Rows from block 2 of a small segmentation model, named by matrix and row number. Rows with one number belong to one channel. Each number is 128 + 32 x the weight over its row's rms, rounded and kept within 0 to 255. All counts start at 0. Numbers have three digits each. After the name is the row's rms in percent of the matrix's.
After each channel's rows are labels from the 100 images, of 14848, where the channel reaches its highest value: "strongest on" is what is common among them. Only what is clearly more common there than usual is listed. The data: numbers of one to four digits printed on busy colour backdrops. In brackets: how many of the 100.
# convs0: first 3x3 conv (model.enc.1.0.convs.0.weight, 192x192x3x3, each kernel summed), inputs 0-47
# convs1: second 3x3 conv (model.enc.1.0.convs.1.weight, 192x192x3x3, transposed, each kernel summed), outputs 0-47

convs0.169 126:128128131128125217128128128128126128128132128138128144128085128128126128128128131111255171128127128128128127128128128128123128128129128128127132
convs1.169 062:146154139166125116131099115143121105132132121141163137143160122149128187163128129184156106179095113152109138154087166138026109113132126108152113
strongest on: the digit 7 (77); last digit: 7 (51); first digit: 7 (41)

convs0.165 132:128128168128094190128128128128128128128029128121128255128163128128112128128128128078207157128130128128128111128128128128128128128124128128125124
convs1.165 197:144051111126140122147156170140177150139148131130133134109114140122138131145125176131195116154126087160151000129144105186127136191154108140135151
strongest on: the digit 1 (46)

convs0.50 153:128128118128105147128128128128128128128123128114128140128118128128179128128128128132077255128127128128128131128128128128126128128129128128128127
convs1.50 164:117178162154130147166145131134095123144071123137126138111157170126104122116124255179093106190094124128131163093163137139131126138178128209118187
strongest on: length: two (53); last digit: 5 (29); first digit: 5 (26)

convs0.42 185:128128130128137118128128128128128128128109128121128224128194128128160128128128128149142222128127128128128133128128128128129128128127128128148125
convs1.42 307:067122104166118121121122128127048153116137131126125115122137107138083123125143139115123110125150157126063107134126082116179120136142147157110132
strongest on: the digit 7 (57); first digit: 7 (26)

convs0.191 131:128128053128187196128128128128128128128000128129128172128133128128049128128128127109123149128128128128128096128128128128136128128127128128126126
convs1.191 108:130066141126118157119155116111155180132255137129131139128123113067160179170116150127145082118128108118182160138138134121135142133139131125135136
strongest on: the digit 3 (53); first digit: 3 (43); last digit: 3 (40)

convs0.52 124:128128117128046233128128128128126128128135128151128140128107128128152128128128129157142163128129128128128132128128128128127128128142128128131125
convs1.52 106:036132097135165140137167129147037029101123110113125144128123116075102131118147122239127156163132111132124148125139148130132149130178131126085142
strongest on: the digit 8 (86); first digit: 8 (71); last digit: 8 (62); length: two (55)

convs0.179 100:128128224128072240128128128128126128128000128119128152128138128128135129128128129107255136128133128128128177128128128128130128128127128128129122
convs1.179 022:127128132130119133132128129124116169125151117129121132121126125130126128127115138123102131122130140128132131129121111127128132119125133132127129
strongest on: the digit 3 (48); the digit 5 (46); last digit: 3 (29)

convs0.138 126:128128101128138129128128128128128128128104128126128146128099128128120128128128128065237141128158128128128129128128128128131128128128128128126125
convs1.138 071:124167159118140133099114138192140074133135110130135125133139113151131184169135128125127128122100149134239127119074123157122140106085133101126166
strongest on: length: four (79); the digit 4 (67); last digit: 4 (27)

convs0.174 137:128128079128120209128128128128127128128159128144128128128124128128048128128128128177175080128128128128128130128128128128128128128128128128127129
convs1.174 207:157101151145147121162136121116208204123184107163125134170170133109224150127130125062088189132142118151149130127115141133102124152095141116114107
strongest on: length: one (54); the digit 5 (46); last digit: 5 (39); first digit: 5 (29)

convs0.1 138:128128212128100129128128128128129128128138128125128175128119128128117128128128128137255036128128128128128129128128128128121128128129128128130138
convs1.1 196:132127195122086137127139122149130104129068128091124146184119053128140184161127104106099225121116129118114131111122131146145134107137176117123174
strongest on: first digit: 2 (35)

convs0.65 077:128128090128099191128128128128126128128100128137128155128217128128185128128128127118000093128130128128128078128128128128132128128127128128137120
convs1.65 245:000149190133116115111135118128115159123172143108131154115113168125121152133110096106174168126153117147118104112119107038142132160135152089101096
strongest on: length: one (59); first digit: 1 (30)

convs0.39 071:128128128128066188128128128128128128128128128131128139128201128128137129128128129079000139128128128128128155128128128128124128128130128128153138
convs1.39 318:000142116128101111143129121097126138146132121067135121124128116114117175112145148168178097128121146129089185129131153166071137111150132095204123
strongest on: length: one (92); on a plate (83)

convs0.117 134:128128142128119158128128128128127128128096128181128122128139128128255128128128128137244058128127128128128122128128128128127128128129128128129128
convs1.117 233:134097116114105147131117136117105124100178134169126142112158098130131120138112173134192152160113110123125031153117120113137131126127147130127136
strongest on: the digit 7 (85); last digit: 7 (59); first digit: 7 (44)

convs0.114 136:128128133128146140128128128128130128128095128119128130128255128128122127128128127176189000128153128128128124128128128128133128128129128128137125
convs1.114 139:131104168128175155154129148111168129127125191143114180165073105143117109142114127129153167115077152146164080110135109143141135105091139198220168
strongest on: the digit 2 (49)

convs0.97 055:128128139128255092128128128128124128128177128173128179128106128128158128128128129080188000128125128128128093128128128128125128128132128128147141
convs1.97 015:129127128125128127129129127129129130128128130128128133126126128128146126122130129126128129127126130132127122126128129129127129133128128129131119
strongest on: red ink (28)

convs0.21 104:128128155128047160128128128128128128128140128139128135128118128128127128128128128000226011128128128128128132128128128128137128128129128128128125
convs1.21 168:103124159086129132135100124122144146136134130120136179160119119143165136149130133122137222204071143143134135125126169153128134120112135116127134
strongest on: the digit 7 (73); italic (72); length: two (51); first digit: 7 (38)

convs0.128 174:128128039128255166128128128128132128128089128159128136128148128128157128128128128099069148128132128128128177128128128128128128128174128128133111
convs1.128 185:127122000132160115114142112115099087122082129111129147139139113143221112168127155255134164124143132114108131158127123079112105159071168112149138
strongest on: the digit 0 (64); length: one (55); last digit: 0 (54); first digit: 0 (44)

convs0.149 197:128128118128070123128128128128129128128138128111128131128141128128255127128128127145030255128129128128128108128128128128142128128127128128128116
convs1.149 105:132148113146140180134149084132110118112093127122150122127087118125090124144120116121130103155112086127107119123113132098128116129151132129130103
strongest on: on a plate (70); last digit: 2 (30)

convs0.133 180:128128253128200195128128128128235128128203128148128184128148128128152128128128129168156107128126128128128184128128128128130128128128128128131125
convs1.133 234:041128106151139081099133127123099128113123143132157145140140060117116141142179120103120129082104108123100133090104091110132138097125136134107239
strongest on: length: three (62); the digit 9 (45)

convs0.176 070:128128255128129113128128128128130128128075128099128184128159128128124129128128129078041000128127128128128183128128128128135128128124128128146068
convs1.176 011:129128123138126126128128135129131128128126133136120120135125134119122128132128122125129133126130126126130130124132127129132133128130128122124132
strongest on: the digit 7 (64); length: three (60); the digit 2 (46); last digit: 7 (33)

convs0.135 144:128128128128184143128128128128131128128120128165128255128215128128113128128128128086060115128130128128128236128128128128128128128128128128195123
convs1.135 184:158153123132133104119141131090167092130122132133115113164131134140133166140182102158242149080101115139215119148117125133131149107085126104179176
strongest on: the digit 2 (58); first digit: 2 (26)

convs0.143 189:128128130128255149128128128128129128128035128123128130128151128128056128128128128255104086128128128128128130128128128128125128128126128128130129
convs1.143 297:106117125123108115149120142121115106116125124131153126137255143120117122142153130123119126098187085125110041120130124131133125115142139141055165
strongest on: length: two (57); red ink (28)

convs0.62 244:128128123128139149128128128128128128128069128126128190128061128128130201128128128127132122128128128128128130128128128128033128128128128128129227
convs1.62 127:117138127118121128122130119119131133106144142117157124137130120098132159113150103128118130129128112125121119144147120114000127172135116109113198
strongest on: on a plate (100)

convs0.157 104:128128145128091096128128128128127128128169128132128140128149128128064127128128128147255227128122128128128134128128128128115128128128128128129130
convs1.157 035:181148127195133128128141125147127128136124150123127160127129027132077159117139125128000128116118154105119129127123133126131140104152219137129140
strongest on: length: four (53)

convs0.173 128:128128133128208159128128128128128128128255128143128138128043128128066128128128130107077122128129128128128203128128128128130128128255128128127128
convs1.173 188:119180130092123118112104112127255095117107139147110113124066118094084166151122069142109159158141111076138163116123142140095164099116140183152130
strongest on: length: one (63)

convs0.38 101:128128157128185153128128128128128128128115128134128131128253128128255128128128129146000255128127128128128153128128128128128128128126128128173133
convs1.38 184:104149065119113138034089078132111108124087150249119136120128091138126147132133158106124123123129109088087125125141134108160171127145124109049180
strongest on: the digit 0 (48)

convs0.116 149:128128116128200114128128128128129128128157128129128208128170128128123128128128128078145000128129128128128139128128128128130128128129128128125126
convs1.116 178:067063090131089172130140109138140119129129153129119099171167140103125103117096142140227244098137136191178086125131145142133147131113092154118165
strongest on: length: three (65); the digit 0 (54); first digit: 0 (30)

convs0.184 107:128128137128120133128128128128122128128186128130128135128191128128255129128128127163000034128129128128128225128128128128127128128129128128134122
convs1.184 062:124106132103132129190132139141128125123082115130216205161125111117106129127132102129215134063119131134148127196117125160145080112123129113114125
strongest on: the digit 4 (51); length: three (51); last digit: 4 (33)

convs0.64 197:128128109128130112128128128128127128128107128127128129128205128128112128128128128119111097128127128128128235128128128128125128128199128128098141
convs1.64 116:255125139119120128154131127146124128135127126137147137104148140133138123122082093112061128135127127141127115126119115138129113129135159134255151
strongest on: on a plate (99)